config.yaml
image_size: 48
arch: "unet"
hidden_act: "relu"
blocks_per_level: 3
attention: false
learning_rate: 0.0044
shampoo_beta: 0.99
adamw_lr_other_params: 0.002
max_grad_norm: 1.0
gradient_centralization: true
weight_decay: 0.02
Rows from block 9 of a small segmentation model, named by matrix and row number. Each number is 128 + 32 x the weight over its row's rms, rounded and kept within 0 to 255. All counts start at 0.
After each channel's rows are labels from the 100 images, of 14848, where the channel reaches its highest value: "strongest on" is what is common among them. Only what is clearly more common there than usual is listed. The data: larger renderings of crowded toy scenes.
# conv: 3x3 conv (model.mid.0.conv.weight, 256x256x3x3, each kernel summed), inputs 86-171

conv.89 [124 139 135 128 119 129 132 127 132 127 127 128  82 127 128  83 128 126 128 186 128 128 127 255 128 172 168  87 127 128 128  51 128  84 126 128 181 126 159 124 128 104 125 128 153 137 110  64 128 128  95 128 110 111 104 232 106 128 125 151 128 130 128 184 128 140   3 127 125 196 156 129  98 130 128 128 203 123 158 128 128 127 100 197 124 127]
strongest on: count: two

conv.129 [127 131 117 127 222 157 125 129 121 129 128 128 108 129 128 118 128 124 128 231 128 128 134  56 135 141 148 134 134 128 128 120 128  80 132 128 144 135 149 130 128 109 123 128 143 141  85 180 136 128 119 132 139  99 151 227 135 127 132 149 128 125 128 250 130 133  76 135 125 211 138 121 108 144 136 128 213 132 148 128 129 132 110 244 103 129]
strongest on: count: two

conv.19 [124 147 123 131 146 147 124 129 126 130 130 129  85 131 128 114 128 126 129 175 129 129 133 128 133 144 255 112 130 129 129  15 129  94 122 128 150 126 173 128 128  88 124 130 165 163   0  60 133 130 119 138 111  78 108 172 111 130 123 148 129 136 129 192 129 158  20 130 129 146 162 127 100 127 133 128 152 131 158 129 132 129 108 140  75 129]
strongest on: count: two

conv.216 [129 124 141 128 124 124 131 128 128 128 128 128 125 128 128  85 128 129 128 199 128 128 128 152 124 161 141 116 128 128 153 113 128 107 128 128 171 123 133 128 128 102 129 127 116 116 147 125 119 128 123 127 125 151 127 208 131 130 130 126 128 128 128 193 128 118  47 126 128 189 119 129 134 128 127 128 180 127 119 128 129 128 132 182 153 128]
strongest on: count: two

conv.163 [126 125 130 128 131 132 129 128 132 128 128 128 121 126 128 108 128 126 128 181 128 128 130 159 128 160 154 113 129 128 128  78 128  97 128 128 183 126 176 128 128 129 126 128 201  85 160  74 129 129  93 130 125 182 127 239 124 128 127 128 128 127 128 180 128 109   0 125 128 183 148 128 115 125 129 128 217 126 185 128 128 130  77 209 189 128]
strongest on: count: two

conv.34 [129 128 131 128 126 128 128 128 127 128 128 128 133 128 128 117 128 128 128 123 128 128 128 156 128 128 128 129 128 128 128 128 129 132 128 128 130 128 179 128 128  91 128 128 121 124 137 127 129 129 131 128 131 137 130 151 130 128 129 195 128 129 128 126 128 123 103 130 128 138 124 128 132 195 128 128 141 128 123 128 129 128 131 134 136 128]
strongest on: count: two

conv.154 [126 132 128 128 132 133 128 128 127 128 128 128 124 128 128 148 128 127 128 117 128 128 128 108 145  99 113 130 128 130 128 131 128 138 128 128  96 122 233 127 135 118 117 133 253  88 218 110 159 128 125 145 108 230  50  82  94 128 126 174 128 129 128 108 127 129 140 128 128 115 191 128  66 129 127 128  98 128 219 128 130 127  54 117 167 128]
strongest on: count: two

conv.179 [130 124 116 128 140 122 125 128 120 128 128 128 135 129 128 149 128 125 128 139 128 128 132 117 133 121  91 117 131 128 128 126 128 135 128 128 121 134 198 128 128 104 125 128 215 172   4 136 132 128 114 130 130   0 112 155 122 128 130 148 128 127 128 123 128 130  77 130 128 125 172 125  97 127 130 128 139 128 177 128 128 131  99 142   0 128]
strongest on: count: two

conv.170 [125 119 109 127 140 114 130 128 128 128 128 128 195 127 128 142 128 121 128 156 128 128 127 114 129 152 109 116 128 128 128 189 129 162 129 128 186 139 145 128 128 147 128 128 137 135 123 156 158 128 129 128 140 110  83 255  96 128 125 157 128 134 128 141 128 133   0 137 128 195 130 126  87 145 125 128 237 130 159 128 132 128  68 206 127 128]
strongest on: count: two

conv.17 [126 120 118 127 115 133 127 125 153 126 126 128   0 124 128  44 128 117 128 174 128 128 128 243 125 169 192  98 125 128 127  74 128  59 126 128 159 125  92 127 128 113 125 127  74 103 204  47 126 128 118 125 119 204 133 176 116 127 126 141 128 125 128 198 127 127  59 124 125 185 106 128  98 124 130 128 134 125 104 128 128 128  96 150 213 127]
strongest on: candle

conv.143 [125 137 130 128 132 141 130 128 127 129 128 128  90 126 128  57 128 134 128 199 128 128 131 250 130 173 255  92 128 128 129 119 128  90 134 128 186 122 163 126 128 100 126 127 169 144  91 130 122 128 128 128 100 109 141 212 115 128 126 147 128 129 128 205 129 131  81 136 124 243 167 138 111 134 128 128 187 127 157 128 130 130 122 209  96 128]
strongest on: count: two

conv.150 [128 125 122 127 135 129 128 130 127 126 128 128  47 127 128 144 128 123 128 130 128 128 127  90 128 112  98 120 126 128 133   0 125 127 125 128 115 122 202 123 128 100 127 128 243 180  84 181 144 128 116 140 121  65  76  99 114 127 114 162 127 125 128  98 127 149  66 125 126 113 198 125  75 125 118 128 118 126 214 128 126 127  55 124  63 126]
strongest on: count: two

conv.233 [141 129 138 131 117 131 128 132 127 130 128 130 156 132 130 186 130 128 130  76 129 132 133  44 127 114  45 145 134 129 130 127 134 162 127 132 106 118 197 133 129  72 130 128 238 155  53 154 133 131 153 134 134  30 123 113 127 130 132 171 130 135 131  65 138 125 117 139 131  73 173 124 107 135 131 130 102 135 183 130 132 132 106  86  41 132]
strongest on: count: two

conv.103 [134 122 135 128 135 123 125 128 127 128 128 128 140 130 128 175 128 129 128  54 128 128 129 115 122  88   0 140 128 128 128 137 129 182 126 128  76 119 161 129 128  82 129 128 177 140  91  95 128 128 143 128 132  70 129  29 128 128 132 152 128 133 128  35 129  96  84 127 127  59 144 127 120 136 123 128  47 132 165 128 130 128 107  47 119 128]
strongest on: count: two

conv.251 [121 109 120 124 140 120 128 122 124 124 125 127  87 123 127  98 126 124 127 168 125 128 127 157 124 148 220 111 125 126 123 120 124  95 127 126 162 130  49 127 127 179 121 125  35  80 204 152 126 126 111 123 118 229 118 191 140 123 128 116 126 117 128 163 128 104  82 124 118 168  71 130 150 129 125 127 168 125  89 127 123 126 136 177 206 126]
strongest on: candle

conv.238 [128 129 132 128  94 103 129 128 128 128 128 128 110 128 128 125 129 130 128 110 128 128 128 106 127 139  35 128 128 128 128  90 128 126 129 128 135 126 197 129 128  52 129 128 193 132 116 130 126 128 132 127 121  80  89  81 103 128 129 192 128 128 128  84 129 101 130 127 129 128 225 128  40 127 126 128 109 128 224 128 128 128  32 122  94 128]
strongest on: count: two

conv.169 [130 255 129 128 125 132 129 128 128 128 128 128   0 128 128 133 128 129 128 130 128 128 128 136 136 125 255 129 128 128 128   0 128 128 129 128 126 131 171 128 128 113 127 128 167 120 125 106 142 128 129 128 130 114  99 134 108 128 129 154 128 129 128 136 128 124  11 154 128 126 151 127 107 131 128 128 128   0 154 128 130 128 114 127 131 128]
strongest on: count: two

conv.125 [117 129 118 126 124 145 131 125 130 126 126 127  83 125 126  75 126 122 126 204 126 126 128 207 130 162 201  99 127 126 126  51 125  76 122 125 175 135 121 125 126 105 123 126 116 133 126  57 127 127  91 127 111 131 128 249 136 127 122 132 127 127 126 220 125 137  45 128 126 227 135 127 134 126 128 127 201 120 112 127 127 128 117 222 133 125]
strongest on: count: two

conv.240 [124 116 133 123 149  76 126 119 127 118 128 125 117 125 127 109 126 171 126 157 124 125 109 122  79 141 210 121 119 111 125 108 121 112 158 124 142  87  38 119 124 199 167 106 161  84 153 134  51 119 110  60 110 130 215 150 202 126 131  47 123  82 126 144 123 108 101  90 126 149  39 118 160 128 125 127 146 146 157 127 111 121 204 151 150 120]
strongest on: count: two

conv.164 [131 148  86 128 137 255 126 130 126 130 128 128 133 129 128 166 128 124 128  78 128 128 131 103 136 109 127 137 130 129 128 126 129 148 127 129 104 139 165 127 128  79 124 130 170 144 103 131 137 129 136 138 131 102 115  88 119 128 127 156 129 135 128  69 128 137 118 135  13  82 160  69 101 180 129 128 104 128 167 128 130 132 102  84 104 130]
strongest on: count: two

conv.225 [126 132 124 128 146 136 128 128 129 128 128 128 130 128 128 132 128 127 128 129 128 128 128 104 132 120 109 129 128 128 128 123 128 129 128 128 122 130 190 128 128 104 128 128 199 160 182 137 131 128 124 128 125  58 108 135 113 128 127 158 128 129 128 127 128 138  94 130 128 124 171 128  91 128 128 128 118 127 177 128 128 128  95 128  61 128]
strongest on: count: two

conv.78 [127 127 131 127  90 113 130 127 131 127 127 128  86 126 128  73 128 128 128 198 128 128 125 255 120 161 189  99 126 128 128 136 128  84 127 128 182 121 171 127 128  90 128 128 186 134  85  52 122 128 105 125 112  83 126 171 132 128 127 146 128 128 128 217 128 124 193 123 127 204 153 136 110 126 126 128 206 126 160 128 128 126 111 213  86 127]
strongest on: count: two

conv.83 [129 131 127 148 127 134 128 128 129 128 128 128   0 128 128 126 128 127 128 145 128 128 147 140 125 126 251 130 128 127 128  42 127 122 101 127 127 120 172 127 128 117 130 127 189 207  20  98 124 128 134 127 113  19 129 136 127 128  82 137 128 134 128 143 128 153   0 129 129 130 139 124 119 120 128 128 126 131 149 121 129 133 118 129  58 154]
strongest on: count: two

conv.243 [131 138 136 128 133 134 128 129 127 128 128 128 133 128 128 136 128 128 128 129 128 128 129 120 127 132 114 121 128 128 128 102 129 138 128 128 140 129 202 128 128 109 128 128 255 138  89 118 129 129 119 128 127  80 123 130 122 128 129 144 128 130 128 114 128 136   0 130 128 140 165 128 106 133 128 128 142 124 179 128 130 128  95 139  76 128]
strongest on: count: two

conv.214 [128 146 121 128 151 129 129 128 130 128 128 128 116 129 128 134 128 123 128 140 128 128 128  28 129 122  92 128 128 128 128 106 128 122 127 128 129 126 205 128 128  55 128 128 225 178  57 102 135 128 124 129 124  34 123  56 108 128 127 169 128 129 128 108 128 160 105 129 129 134 204 128  66 126 128 128 128 127 205 128 128 128  76 138  43 128]
strongest on: count: two

conv.86 [144 128 128 131 137 126 127 141 122 138 140 132 154 129 132 138 131 130 133 134 132 132 138 218 125 135  88 120 135 134 129 101 137 144 128 131 132 124 136 132 131 138 126 132 174 125   0   0 133 136 145 136 130 138 140 186 142 129 132 125 134 142 132 132 136 133  64 132 127 150 118 117 143 145 124 133 135 139 123 133 141 135 142 138 129 133]
strongest on: count: two

conv.204 [127 127 135 128 113 134 128 128 132 128 128 128 139 127 128 131 128 106 128 129 128 128 127 161 125 120 197 134 127 128 128 153 128 143 107 128 125 126 193 128 128  33 130 128 191 166  63 114 146 127 120 131 132  47  86 105  70 128 127 180 128 142 128  96 128 132 168 127 128 126 198 129  61 116 127 128 132 114 188 128 123 127  63 114  67 128]
strongest on: count: two

conv.196 [123 133 125 128 164 141 127 127 132 128 128 128 147 127 128 159 128 127 128  99 128 128 128  41 133 121  53 132 128 128 128 123 128 157 126 128 116 131 197 128 128  48 129 128 218 202  47 144 129 128 119 131 135  19 124  94 115 128 123 162 128 130 128  78 128 167 132 129 130 107 203 129  87 123 133 128 123 126 194 128 125 128  97 118  15 128]
strongest on: count: two

conv.113 [126 128 131 129 117 131 134 133 132 132 130 128 101 128 129 124 129 125 129 134 129 129 130 133 127 145  97 114 131 129 129  61 129 125 127 128 166 129 254 127 129 110 127 127 215 139 156 120 127 129 118 131 109 158  80 185 126 128 126 139 129 134 129 123 130 136   0 133 128 161 181 129  60 132 127 129 190 128 189 129 131 128  80 161 110 131]
strongest on: count: two

conv.232 [131 128 133 128 159 127 128 128 128 128 128 128 125 129 128  96 128 128 128 134 128 128 129 255 125 131 150 133 128 128 128 122 129 121 127 128 148 124  86 129 128 159 126 128  82 103 175 106 126 128 135 129 128 163 130 184 143 128 128 114 128 131 128 174 128 107 105 129 128 156  94 128 140 133 127 128 157 127 107 128 130 128 141 151   0 128]
strongest on: count: two

conv.167 [128 109 130 128 126 124 126 128 127 128 128 128 210 128 128 162 128 139 128  84 128 128 129 144 121 106  68 135 128 128 128  94 128 166 132 128 108 122 162 129 128  96 129 128 167 107 206 229 119 128 135 121 143 190 131 124 133 128 129 145 128 123 128  70 128 119   0 123 129  90 168 128 110 133 127 128  92 128 162 128 128 128 111  88 193 129]
strongest on: count: two

conv.153 [132 128 139 128 125 255 126 128 123 128 128 128 138 129 128 154 128 127 128 115 128 128 129 100 129  97 120 140 128 128 128 201 128 147 128 128 106 128  60 129 128 195 128 128  61  92 204 201 128 128 151 128 137 207 145  69 157 128 129  91 128 128 128 114 128 103 196 128 128  89  72 126 176 136 129 128 107 132  82 128 130 129 168  96 209 128]
strongest on: candle

conv.79 [115 137 112 128 162 143 122 121 131  42 128 128 124 122 128 135 128 124 128 129 128 128 122 144 126 119  86 122 126 126 128 108 122 120 122 128 121 130 191 126 128  55 129 129 241 188  33  92 133 124  92 127 125  32 110 133  87 129 114  37 127 131 128 130 125 162 119 121 129 125 200 127  72 102 132 127 121 116 179 128 120 125  81 125  41 124]
strongest on: count: two

conv.16 [129 128 147 128 130 129 128 128 128 128 122 128 127 128 128 128 144 128 128 128 128 128 128 127 156 129 124 127 128 128 128 127 128 127 128 128 129 170 133 128 128 127 128 128 140 154 174   9 128 128 127 128 136 119 127 130 127 128 128 129 128 128 128 129 128 130 115 128 116 128 129 128 127 127 128 128 129 121 133 128 128 128 127 129  34 135]
strongest on: count: two

conv.226 [128 165 127 128 139 145 128 128 125 128 128 128  92 129 128 155 128 127 128 160 128 128 129  75 132  94  40 131 129 128 128  71 128 104 128 128  89 128 198 128 128  88 126 128 219 168  46  73 131 128 125 131 128  42 119  85 118 128 128 163 128 129 128 142 128 144  60 134 128 100 172 127  89 135 130 128 103 128 187 128 128 128 100 107  47 128]
strongest on: count: two

conv.73 [126 141 128 128 136 135 128 128 129 128 128 128 103 128 128  99 128 125 128 189 128 128 128 194 130 171 161  94 128 128 128  24 128  98 127 128 194 122 163 127 128  98 127 128 175 145 100  80 129 128 109 131 119  93 113 252 112 128 126 146 128 130 128 213 128 141   0 128 126 191 157 127 104 126 129 128 199 125 158 128 128 128 107 181  91 128]
strongest on: count: two

conv.207 [129 134 129 128 128 147 128 128 128 128 128 128  47 128 128 138 128 128 128 114 128 128 128 110 128 123 101 131 128 128 128   7 128 138 127 128 121 127 173 128 128  90 128 128 189 167  23   0 128 128 131 128 131  15 128 114 126 128 122 151 128 133 128 113 128 147  83 129 128 116 158 128 107 128 128 128 120 128 168 128 128 128 113 117  24 128]
strongest on: count: two

conv.77 [119 123  82 126 173 138 111 112 106 125 123 127  78 129 127  91 126 103 127 191 124 127 151 202 156 137 233 144 139 127 125 184 118  74 126 128 140 148  55 131 127 171  97 126  35 100 161 125 156 127 121 142 123 157 122 191 139 122 137 109 128 113 127 220 133 139 216 147 116 163  70 119 137 153 151 127 149 118  70 126 125 146 135 163 202 127]
strongest on: candle

conv.60 [130 143 121 131 169 146 128 136 121 136 131 128 137 131 128  94 129 124 130 186 131 130 136 110 145 130 154 143 134 133 131 133 133 119 128 129 135 152 142 129 129 119 126 134 145 132 132 118 145 136 135 139 146 129 123 151 128 129 129 151 132 146 129 187 128 133   0 156 133 170 135 120 121 150 131 129 160 130 142 130 146 132 118 178 123 131]
strongest on: count: two

conv.244 [125 162 128 128 134 143 128 128 130 128 128 128 113 128 128 141 128 127 128 111 128 128 128 103 129 128  45 118 128 128 128  74 128 142 127 128 127 136 196 128 128  50 128 128 199 183  36  96 131 128 100 128 126  28 108  91 109 128 127 181 128 128 128  88 128 151 101 130 128 124 197 128  67 122 128 128 129 124 181 128 128 128  77 127  39 128]
strongest on: count: two

conv.237 [128 123 129 127 122 131 125 129 124 130 127 127 136 120 128  94 128 124 128 162 127 128 132   0 132 129 206 122 133 127 127 255 128  84 127 128 137 139  70 126 128 184 121 127  69 108 197 255 134 128 127 127 135 190 135 158 138 128 127 107 129 128 128 176 128 124 255 131 121 148  78 124 151 137 139 128 149 124  86 128 129 132 138 156 205 127]
strongest on: candle

conv.217 [132 129 123 128 141 135 125 129 126 128 128 128 129 129 128 186 128 127 128  56 128 128 131   0 129 107  45 132 130 128 128 131 135 171 126 128  94 126 168 129 128  99 127 128 172 174   0 143 131 128 138 130 125  37 118  52 123 128 127 143 128 129 128  31 129 158 142 130 128  68 168 128 111 130 129 128  87 128 163 128 127 130 113  80  40 129]
strongest on: count: two